Weights of a small class-conditioned image flow-matching model: 48750 training examples, 33.3 epochs.
Rows from block 3 of a small class-conditioned image flow-matching model, named by matrix and row number. Rows with one number belong to one neuron. Each number is 500 + 50 x the weight over its row's rms, rounded and kept within 0 to 999. All counts start at 0. Numbers have three digits each.
Before each neuron's rows are labels from the 100 images, of 14976 (inputs lightly noised), where the neuron reaches its highest value: "peak on" is the class under the peak. Only what is clearly more common there than usual is listed. The data: made-up waving flags.
# fc1: MLP up (model.blocks.3.mlp.fc1.weight, 768x192), inputs 0-63
# fc2: MLP down (model.blocks.3.mlp.fc2.weight, 192x768, transposed), outputs 0-63

peak on: backdrop
fc1.4:417502564485509512509436466470517450498498515482603532461476500540553507492532547529491547472512400474463572556450459569581464583533546593566533476559488513482532521469525406478473437491578490
fc2.4:416495520472494542514479469483459494475497524439434501631485466529510518453555473457506574461533549541524529474528562487533393469530547490516507484551501509464475486558545460474515548487449521

peak on: backdrop
fc1.321:499488523452543502537575515553494469445558590431611539391624501490516443478491318538492532492434533518518553485518556403518551501502483528491529436456480403518489406564548560443511485527445535
fc2.321:439485559419535499530484498440458424532547580487430509559533463414453523548530604431499366454669502513459531543476408487501467540469579497407488544519486552460430511547484434503402488510508468

peak on: flag
fc1.91:558462566534471519482532516535413458505537550496544469483599422530570511536502539497490422628387496426531568526467544494519418491529412581601416569529527508450506435503504473461444560424515491
fc2.91:553500412505514486476541535473487536536382497473534467428531507495618426492467456501539486662372452528423495539521491474543515456513442463511498558493493517502525522507482474520475447379518494

peak on: backdrop
fc1.468:497425506474460479480481560418592518452441374413595407530594452464470615450510551529439499491515481508456525566486425546487553489473473526456531466580515510504445482550496385495611567426531513
fc2.468:533448428497486458592446471465471446518583494452496548534481514453408513558582408523481455546443492525522466459487556499528438511510589487485441498545477536445491487418445520491556459433449513

peak on: emblem
fc1.240:514539467567412504570512577515478501501460595458474326524517588543463503558460457446485559467519507456499449401436518570513495564463465496481542482470555530541575412520513580442479530476487522
fc2.240:574437539424493505517517604526466414473479572505484647491431523533449471448472542444502524490517469452458462538427469521531396558446452626428461505450550481526506596521520515527469465473509558

peak on: emblem
fc1.658:503462476529485501382455511510530467528469514416548550550475529464473605421528511491435458555519383532451508503527530503545543495501425491497504558529488518591451563572534507478489600525487557
fc2.658:537426435444518547421458544496429512464563460370578488416510519510538343496451542464482393516451586523504528527541385540466523544510521503507517595491552390593486500345499503526559416507490488

peak on: emblem
fc1.150:471464499554498501485520516409469361546481414490503540497490513537509505526601530589547417574428559437570520475493529567469460420431447466431452542546489447514494431525516585425507543432497460
fc2.150:457473393574561569489485472429512508523464523468438470495495470458467550524538547525464494537480505487438522561467494556575451411453500531465506457554505422463511407464584504487349471497540479

peak on: pole
fc1.145:484487611585529455409418539591605429522402580519484473503477423545427563491443626517469597533507472574557403418515505525457458567505445573507531538559478484487489505544513440475455431518478545
fc2.145:403525408555534446520458469631476545559574628473471548501559467558485415404416476467533606497527498504463421596525555417603548557512531502461569518531495500576559600462515532490457545536504584

peak on: pole
fc1.691:435481489373473502395415468460475516441446502502475435568596447571442432522469469534494487559531517561484494636442488470483515492457494564475526495479517423493440473486522452500543441492501570
fc2.691:385472496374530528470542405511465455560543617503526508428433502498468560461447525548490461559471481527525450434555497515533507500484490378489437516428566465534543428502539488448553575495552470

peak on: backdrop
fc1.171:539567487459610434479502571544556459551368558575487401496434544577615476567489534566472504574478468455445538510440505577587438544541469505476468513504466631588555392518462501489489448569582532
fc2.171:485506543475333525482511504549395520451639496555539499442479516520518509499454458569454498525488550562503530623454504511416527506475395503513488552477449577605491551459469501553438602548529474

peak on: flag
fc1.32:590464476413489517522532514508520462434357500448517521413562500534558554491567531498469494512514561525439486494592557550503404483495498514496459412568489421448403493381413488514531522571515567
fc2.32:515537477512550505547434579593474570569490495517600557522479433570451468456473511504406493492518424544486523515500459532501432615445515458447550557475565485409525458540549562506479525509470523

peak on: backdrop
fc1.603:468532395609452530451465588463508510492502520523494520551403540457550470538524460472562444518484435397497523568508483498595509533445427420523531502492520535529520467467467446493464582521555504
fc2.603:521463478514556527443435525432476457488569522536498420458527489542576489477513545450474456480423656496534483408515440487381592505549493553479468529480514544555422594524471417509611417453471535

peak on: emblem
fc1.537:455460449478545515549564437444501494422465529422539527531515538461570473497537487547673488518484481582438487494570484524471552516598524432514498460488464432490497589498432476500502559443525566
fc2.537:479424535547537462598496481537455499528565508461542525480498469394602586462522530406376487525575488464556417542454458542501479452576531554546557488511451452523493473401481516513516503430516482

peak on: emblem
fc1.322:540452499465458525528485476500538510441483506544498535420558424485436510530507469519500487599441476516503494493417530563428503578518464526652464566558521534467400447472507488432472577533468514
fc2.322:466481522474499481515485462504485410506545510513471617598482523497422568498508536498438507462551586474574526554505537503494523624508587536483493456478566466474462448392526467501542548605393528

peak on: emblem
fc1.488:567519547460539495462496437516450532597550509505496472548453572570569516484574477480483446523477492643496549508517430522541525488444554526484482593508531539480468467525548549454488571578455496
fc2.488:575513499512480522473448499530563482465540487532537556436512523518588482525401562421399485524501567531483512476545580596422497624413600527464498563590489433567518496537567584513509575559426404

peak on: emblem
fc1.167:472548519448548607581454457517479456498575603560607528569491448460443461520539457589532461497528589554557504533510455641542631505507438594489480450546480491577520522556485522514629531500476609
fc2.167:480473512502563318518490491502457523573440636451614488454484548431476571395484521455507480499531461428488483490563486536489518555520482524461478485511590505461441513544540322481614575459487558

peak on: flag
fc1.280:437454531542485541491480530531453498518501505504495510545515509563508623601441504504539544502539446549500489593443615519498492466463551419440536558532469447543458484475575437371504470545485530
fc2.280:458448552499539505469563573445523446489476531502404446473538563558515400441457520508466549472462526405586458485591437459489550483454442548411463564447544482589501503513488417552623508575527522

peak on: emblem
fc1.569:564492463382460590500532575449527506439413523514519474575566627544519476479571511539539471469465585469543531549531479572550573482496498437498425597582490456520559418540472560550472474490566593
fc2.569:520514479586499473546471532576526488472543647419429522476588523542582422517510505493538479428528465535452525460460428506459497522497501493463453452484404497483582542552473519433548478479562590

peak on: backdrop
fc1.680:539570556534442438530392428509471458485390466522503587567505478509512584474515483510556544501509455533610526455566430405524557518527521497576507510437468480556480439420491490511570540498525498
fc2.680:464552427562565463501448477594534530493598495545569446403511383527533467525503528571470461539453491571420544502544531613551518513583558501522450456432542458536503454542516518465601517484461531

peak on: backdrop
fc1.541:478527441612520577451625482498611444485600482563464462585524526445519411516445484501475544456486465530545492490534478505470517556412392481581489392478465546517531513462557522501453525473492484
fc2.541:541548506528488440476568557494507570477419497523463525410509507440500596495428509573414457424446467414525434457393529509544569533446447504571469485442449516472554454575576525525450454538484497

peak on: emblem
fc1.156:497485525486453625537520538430488444473485473480466491425481444546580511523467462556473485535575494469455375465413513499450440388580522468571436529422477455541447550453434510526482471457572524
fc2.156:478505541496496474528542528464518551534495493477510491627538610508486477485584580457551484462498506564565504528514464481514488370495507516494469489499439542468461502477520506461531537437578514

peak on: emblem
fc1.75:441500583495479569493378475538422465554525578473442390491535571545489533520481537439467505519560466552518450387473458515541606502482428426492561526494487436471526525405514487409383528503521581
fc2.75:440502493481486471486559466562592491541463629508422527480470481407519476538500458513488607597516530473482464606558518500440474525438489438547418542489529428533476468581450484535414506515496441

peak on: backdrop
fc1.585:522497517516561504603537485424408527423479492508369598466527521488493591491552552526556488612467580475458575481521510413529427541528562502550537496513492450473611460567518533527574496409493501
fc2.585:468483484530476534615411450396499524516530497410393449531550483450529376448501491464459463649518426532494507532549476518480485517507495442536537556454451487538440536520569563492479459456539526

peak on: backdrop
fc1.77:473485509414379512467546482512454436502542502466556487491455458518629538533534509554528500577579530477540474477459447484550457478489512527526535588491515448468502493522437417471419487492540483
fc2.77:453487516503562444511487512578548469511533516425581556477526504548584479472554551483539464531553479511479519546505459486534443464551515537575518544460490453497466491478552546508508568519523501

peak on: backdrop
fc1.398:511443525433549483532516486481499530477492521479575442397502585436449487503490480535468533561444458509404540588534496619527526495494482499547499453550582534429524495593487559461520506488461541
fc2.398:542445429415513515452615502453472523560451448541477537482519571502453488490460457474491454545558511482565351539489577445535463504504371488567458517488519554428472478423451476403469515520494461

peak on: backdrop
fc1.588:433426512573417431510520562479520472550534523496488557569460496502440445534493380488539539582498513552612455411587465506508483488534563530534574483493466478509471520535352525466540553515472514
fc2.588:436549539570440600389489549457498449501572576642428479521511566494541509496434545563505497506502545479459463486456556510485533476417438560442485478511543442530579493555345509494574457523533522

peak on: backdrop
fc1.526:578500488536512456497497434408541452611448538471526471502510582514468555509433568531550464474414407509503458601449469479507562492395517565527457544491502542500535600496480494451504510499508512
fc2.526:511475538464535457521510529577505568456511540423523499468431437648471462506499476526450476532503516459465423456522561534459478492498556418516507504461479560527596507604470473445508474550431484

peak on: emblem
fc1.191:488544584518557492522471495572499399396568454528493494483558492586446543534503430490511508523461550479445533472451506495502555547457425563505449540481428562417492467510480551450413545544441514
fc2.191:505524493522443520411494547524507526486340539624479539419494522600551494517535461540489462503482470461518563564460561505498578537428480459548480578497518591469503650473516509493399483495445470

peak on: flag
fc1.657:529561570533479447535416524556463517564532614529556600407482461411499502518589505466478458488515504449469441461480439507615595491539581515509564537475540409513425455537482558497505564458563514
fc2.657:496430331491538596559421483527584511523502507470485432557478437477460508537544459480511511557506473482469564515471483479491565445573483548518584435482498380494504442459516518492546421478522515

peak on: pole
fc1.612:425411477428503466520528575458455514568515464547509487456408504525514526519510472483559504442570448416450516510569512543664445470455509536482566617546598503506464469510545507513473577533425531
fc2.612:583465544473453533509501539486510496458517420453571424563554481478554454494470583516503449470582555517551496442517415470422522458451404539392465538505441505478546590623541503503360377538480430

peak on: backdrop
fc1.386:544561547485555492523543456457447538415444412529572454486480570564567497494488493497479484546524516451485482471451489454517492482563465490505490460569455523483529528575505506511472442524521511
fc2.386:556479466557442463469503513473496578464471414509449538431404489528523478440518539582473516572529560476501545522473537518523511625567467497467468476351479498479517484488635552454482578671411480

peak on: backdrop
fc1.266:462552571514446471525513374470452474545506378458433543509516398490557459498519570523589539416429527486412502490584506467537510469497579501499514525507551453456537385576497517452551521423411422
fc2.266:497502490505566477542490414420452424499509474516505566558482349464520524490533436436496555429404501563569504495437568527527530472599472473507486489459431488535416614423569509470567501392472580

peak on: backdrop
fc1.425:530568528425578477457520452488458415533488493555602534516545569433479530507516590505569460478473508485448419544560492487403472526516545518511533548511498576483475478472533469506455481437445570
fc2.425:544527591485445466458530470537543562504477533502542423561546544435557494432583518580485538490427528483625508510415472476540523516589495563452501560446493491569507537609588527469410557488528428

peak on: backdrop
fc1.302:524477480526485510524483462560394518615526512549484654473421494436497495498548558562404478531541603478489546482550409537472509452481419486545596492456548421499572551493424442468474575484575568
fc2.302:520538530529579549585481506599591565487445495570532334498550525474549383524459499594461530464472464522496484569471517467436508429422468367496464472492467474434486441512432426550461502444476533

peak on: flag
fc1.304:503498609443340511490483464458466556520535554434446456519505457535528484493491410466530462504533419517477397407555495507519421489469476569476519451426486495513532538486566509575479551443572469
fc2.304:466430474499567555539467450440516470504489507428472501474520364561460514483611552493458550421465458490604469490419435488548476461482529508421519503438450516506468479487481463536438465479546568

peak on: emblem
fc1.209:574449533464485501471553550443501465473461489540653505448574449556420566456540516460469543561461457574455500367511453421519430558579508521540465597479494531553535502573560491453471473518480563
fc2.209:449468515481549508482549600566560448520543641581568459429568507647444452521499526505506340540443494469423522558552487555555544458556575487522490536543562528516518451446523439511550574460513482

peak on: backdrop
fc1.128:543496493411561609529446472552409536494357507497402436408516541475520534542531491572524521456511478371517567531439435527623527480470508451516605493546492512472560464537490484477496516461457504
fc2.128:463456568458506433575582481513562395488622545465452566564480444508549489517466528465440475447571518506406453522559559492451442428475417483519468458547501560513502607431547520550507498480482483

peak on: backdrop
fc1.155:599467502398588423525501524457489495567436607365534534440466576523551429400497499553436486522460409523469501549507404557557525513426521608519509504550523502534443545535540439474459512556444499
fc2.155:501446512465368554528519562524565572420479511430490510536516486494531643550455506481555514471509483481583571508533567542496512562414501414460525483469604487481510399482605506519471474632396501

peak on: emblem
fc1.347:417441533555509415556435529497489496458616358465463587526567465424501550449546527472568497542442452501498561456511485522501520558542510511445518508417525440585469469510513572456504552458484503
fc2.347:533463543509585534477501537579477498499389507473556414537557535428435489451549537494416455483518549449532489573521517455475477484544578565457483516457451419571499529523438492528534400433546447

peak on: flag
fc1.204:495458496624595494492588604560389478522412513501581513545542480535575578449433416543556444579508504440547505442418502430489516500567468531468499405562495503407470522545478535514537452456619527
fc2.204:481492498524420516448519610460460479462423574578360517448521551460457461495458530531483566478472550518543510441447398492569488520429421514463447530457449518503480543570558573510465488453479463

peak on: flag
fc1.461:457512494369458530436536463543453480504521500530524574521510550566457542456546441461530559438608467446525534534502522462472462482501584588533535525557592409570501543452477602556437509465593518
fc2.461:536513637452487457482509484442541491490439428590484535576499520477473607496557502554490471491638487515444555388440476560562451541548478496485483477463475484452501485620432482475309518466629438

peak on: flag
fc1.234:567502482562473493548455555544444429502521557524425504458432488556476523500519486517465534484483484462451446486461475544461473387535451485469469499473561478523503466430411500506556498516512508
fc2.234:461506565462461523573485502514487512501609524441494569456550484534502544498543576450457502497552546553553457496553490497421475499561454497529506543473451506503526546437426465492503540518560501

peak on: emblem
fc1.346:543454518594564454470430552509560447490565563473579513594477463477489503463469475490459430577375473523485492496509442570614503574522494520516411629499547491532507534555511483472379582489445464
fc2.346:482489410546524492549372556580471543504456520431624512427612419408548514474459553480544427520459505504480469449549495459436553537442523475481605520498543431536573535513569527535480525463429513

peak on: emblem
fc1.718:490538487504424569546471612420557486578501495543441504393568572602591441495479607515539549528568446568447416509514519497585454488405433487499578552540362476468551527501468510474470545505454502
fc2.718:473460553530501474470525609394464524487526539477419532594596509614535569459506404529474508536581580495548411447506478487436522511487525402514512482484603587460541515526495413526507463481482498

peak on: flag
fc1.324:432569526638456531531422454484436502483546476514507472593482423565452498527472496494523488525574535509459498389566471508529447532485472482461494437474510530433458513482490554509481477494472416
fc2.324:468516457498488516545406411512434472450580439421485403475477443524476601444552472503451545553555479451573495507401525524452447482501518451411487433544515559431496453558473599523560513481457509

peak on: flag
fc1.292:533417397509460412544558494462484508454407508427509522530517492507527528587493494501556474450503549578408454508557494510478481521371517472478524518509535478408514596477525478529590507448463503
fc2.292:495506553509499639601436525355450559525537528413499445523503597415519418475484528433499436465520497466567524379501480464472502530461452446478509503502540530460436446540457416510452479466400466

peak on: backdrop
fc1.129:511452385449558499501492543525473458517543493497540480527520484491565511429599552445481514549489520508532490525490488580513572472489425562555488508558517441497505543511490496424485549435496442
fc2.129:426517480602473538512591494494532451465530522477517482467448586425502458517509512582492553491513470549525521509447483446561529490344444481520576520506475554453533562415422467499554569502528551

peak on: flag
fc1.207:497410506464505455503496565484431446566438534491508509457558464492538519461515544391502546467524547522529603547521573419434586561530525463459495576494504459552418506557511469424472463449548565
fc2.207:494532527501507514498537526504545525477479511566562539564396410500506486435512470497445520483514454515503630586539521508532398530520525461455512563493504502545465472496616540548506577433589472

peak on: emblem
fc1.278:464534421478490478504479581581460473498502584428547500463490482547617498565591431487485456524524446437502526507517494441530458484545449542526464542505493522486473497480470438509530559432498574
fc2.278:557492497500535543519498513480474464547414542417501613525480512479502452517480479460503474499500579517426440505525571464583603529493548494465453475510497511497475549503468474510512521478504575

peak on: backdrop
fc1.730:439462594524622500541588420491435508422476467470428499456468476453490489526492442468432503520486502502503465574461420543439457513473567425523499432532449445518599535511522467444504563490562599
fc2.730:471550454532449516458413512478510413464484517478542429474552489340560483449463537521514554469585569568510537492496532541523475505356499493398510516504479419505503502494491528507502500447440564

peak on: pole
fc1.479:492510569445559541501552560487484548569438571457504545494613479479463452479468551490542547518564503480387537572484456459490535601493488501436527543504536467427502516548501491478547487503416551
fc2.479:461535508489470461459563477540500466489579534431511522569489456558436564465514539571515501594501566460600557527507562556526544603581467506445453577440445535443481473491549495529517532516450440

peak on: backdrop
fc1.237:522446542412611594547446506442458598485568510461541484468444532540540471444542562562406464551538455606461489568532448538521586466491478534479640448574544417452509427485543488486544566419501571
fc2.237:522381430462416440508540507494567479552457572475426433520437591567553516527460440454609529551500493457544545462532512422503531469485453478512546418584583489450465549537544553491584472411517461

peak on: emblem
fc1.632:491542531596501460429522505519516440456481462478509445556507502574468568473508509516572518416481571432550511497530460566483525518542475472563475432609544498444492588510495429467456545432544458
fc2.632:429514550613479425424616615544497548538467479398447528419477457482466466510466517473435476435561485524525505459564546493501574486526490525512471382491472458480523414532465423492482489423550429

peak on: backdrop
fc1.575:516481509501504512594466492545571535484525477570566420524445597469540479540473616534470450501472452520468497541543522544608448540505584438516586535536538561548545511435422406455441568504532480
fc2.575:558409492489552442504501491539519488482494509418495573471480428393556526512609457486499437495512472481530534510421438453510524563605515544566467494500486474607486470509575471513434548488579483

peak on: flag
fc1.639:524525392501482565443477484572488484469548420488448481444557543475464519440444470557435521484604476522518508496409409460502571554463412499537431438508447548421483449537434501493521468481521534
fc2.639:508400462498535512488483594493598461462461467524462431478447384487531453603504424522461476552519581515585525547551487476492550386508475471502561574511499482454508503532556487536427432538517462

peak on: pole
fc1.296:528460475531517530505522494503511502534514494543572498461496407574526512502496568463556461497452575408483520480499497484550431580454527484524519432537498525505585464541445462466514463503476516
fc2.296:507600517552417445528539497530445610487482592417551469506441590448424499351507549597407417531465528497543487564537633472488549554489587561471483449408502505556513516529443524461500466496533501

peak on: backdrop
fc1.152:517447550630519474451505561447521471542561448483528470597446566424529547559533446485419484616501477535498475499499523514454480447561474544567488572574501453498486512471479448512429463489459471
fc2.152:508458464502492557423539522467515470455433430346425462422509627472508476474440567454603430592525521507504475400526539408498602439464527537536522499528602551482481587457488510490419456453368490

peak on: backdrop
fc1.592:458519460536513469576548440496524538460541503516532437458518558488528522559426544485567521560493533557556528527472485459475434558349440505501542383478421573548609613588461476556511511486580480
fc2.592:594490519488500478536415480454486484467482469573565499561501450514591489433520455483504539430480575500522622492447450522530522584528515548513426445504523501476422452501499547557487519472430451

peak on: pole
fc1.142:470473488603487560485459460464489472537531471527491519510463378549531490518486577503486484503508606451475501438496363447521555481512614437446557399536477531458556486500440394538539440505498537
fc2.142:481569512633495390494497498445509549513490515540543439478513395521509553449518419545556534560469422557441532570515675480433517506514556539441478404565596592527520480512441426471550578532531512

peak on: emblem
fc1.39:559555543486446517436532565532489506467467496482558533451516566478643523486522517462492583523488534451480455453488443490452499471582590458578460524528543469506485604543451509493489515465518525
fc2.39:583502557577534533445462562618479492539475489502518449607438553431663411571453462489496513463478476475551469540435480509460599524555607498579505485542541460493540470498473436511533527435534505

peak on: backdrop
fc1.60:491457514566536504491567511515574489410552449408502460460456407466540511478517536547517483573455419489549515507463507462545519419527466504521484517406482545501529503474537424528472511382485502
fc2.60:541517481529547471509441502478544511520528496489559574497508494481430518536527488495571475578506480479455575495506478554542500574444453456477477445518438482545479497528630539467518530485495536

peak on: emblem
fc1.545:502484415569497554479462452442580414538540406446509599520462413544508545509503527527501370509470503524485391417533437521624531481494456519545478490506392484525427512573456512457483546502512433
fc2.545:601434531539497488448445546447528637394520564507596508498427506568535550518562497458480429503527487521568438537539602490486481514548473421439455452495511525506472537486478474495483455511509455

peak on: emblem
fc1.15:503407478557549574427474535498464557474479526537480456483481464453550515397541515464544492547446440507407492525597467515508584432505477457514422483456457410533423553583581459552488563520592501
fc2.15:535437486456415475467548448514512540538562578549569436504497526467635575570553471550509440571460491487658477580462466410471563564570472493528486529439545368511572488445588475470458511488621467

peak on: backdrop
fc1.389:527490500526443448533414499459549494452590451573434512503458428514497447569496597503396515495507603514571497476488449543527477603558578489546564455545453563423535482493486603449535447492495524
fc2.389:530550558515455593545465515471498562531407462487497526506515415437445600513512444429539546543438375487523521667505567470428515594540522438555494479509534546442463456544486576488586584425482518

peak on: flag
fc1.467:568519453516546589470577559459372486567341538529474442445516522446456423556518523454412516507536541489529351515472496434492505517560480440505496532471510453518496499559480558466454510483613454
fc2.467:555502516456531452456530533429543522524605480557504599553476449443516478562520487480561537548513500523486461511487436555566531473510397502531608513428516507544423603518504564545482542515496491

peak on: flag
fc1.613:463480509474551505461525512525469541492496424501503515540548491579517499547531370530554532441477433480559513588496452507511499460478497438540554387524477430490473488498363578406474527563446550
fc2.613:519458454523497482576478432492400538521533485384412506531474431471494547465598573413458476527557482489472532554498445546500381562522515506407523485516450476475427480454433556479509548488484525

peak on: flag
fc1.470:550423448547578532509340563526515445592415461542530454584593602548509549527533572465502505499504490444583513544463519483454565623493523538547465565501395585443436547540519423503452501501495422
fc2.470:549451498507536526468433553536485586470512455597559496448427563511470558504531420485536435510449538564395539413575484478548551557492563508529461461521592495435504426542438473509494469581513444

peak on: flag
fc1.135:444454502441459543513504408481387540577413376473492647535427398489560488422526484426495492562496555552560430488585445476503521502520486510532481486368491503568553483477531567479433505478469495
fc2.135:455530474464518417488475402540495516531480536564487468469429417537525502502497451533498509512469536515468489539442527504452604470572451397499552555466497588534428451437435476514482543449484597

peak on: emblem
fc1.290:408470603590450481509518356509467421499406400485510539493491413507513417507496611451576514569458458453553470526565486493449488543536559496497421547502540451552508531519448578540464514385583460
fc2.290:493478411497543374534496393525497550505595417560531444543481455453546572479511458520469437499476482504454428455475605521526499547505612546404482467525486463469552495367466441502417453423527526

peak on: backdrop
fc1.552:514583586509443492461516487483491441488514513447550472447487580436484534561613484528506514511450475451481550496381445606591449526631547513459482482525605493463506448495398526464637480496523448
fc2.552:422576536499497540486538421531521513544493530392475588553451508548537473483550542529579555440569539492530526504557575441515541461479513472371481420468506471575566459530387464540545508580544570

peak on: emblem
fc1.736:486526376434425471503598465522485496539667633504568338594463549563447432525540555500558516498414487539430434400536524470446483479537510425520528478470503457591607519536502483452487533516430516
fc2.736:543493648417463458516568430490570475532482550483530633406511481521538549506524480476419500553483439484474405587475505498522578470523523501547488538452502511607462514500534523533462486520499467

peak on: flag
fc1.500:575607490509536448478513479518518383496556578423563615385510472432547479506506454545534511487524578466561489538515579414495476547535505466459510525513469574468526543565524480520522567494441444
fc2.500:602494517485510523503495492483466498501480449529458358573437544476510459511462529487549418474458464534433500458497426574558517472518412472543438463510484540494527564452424608468492401560521466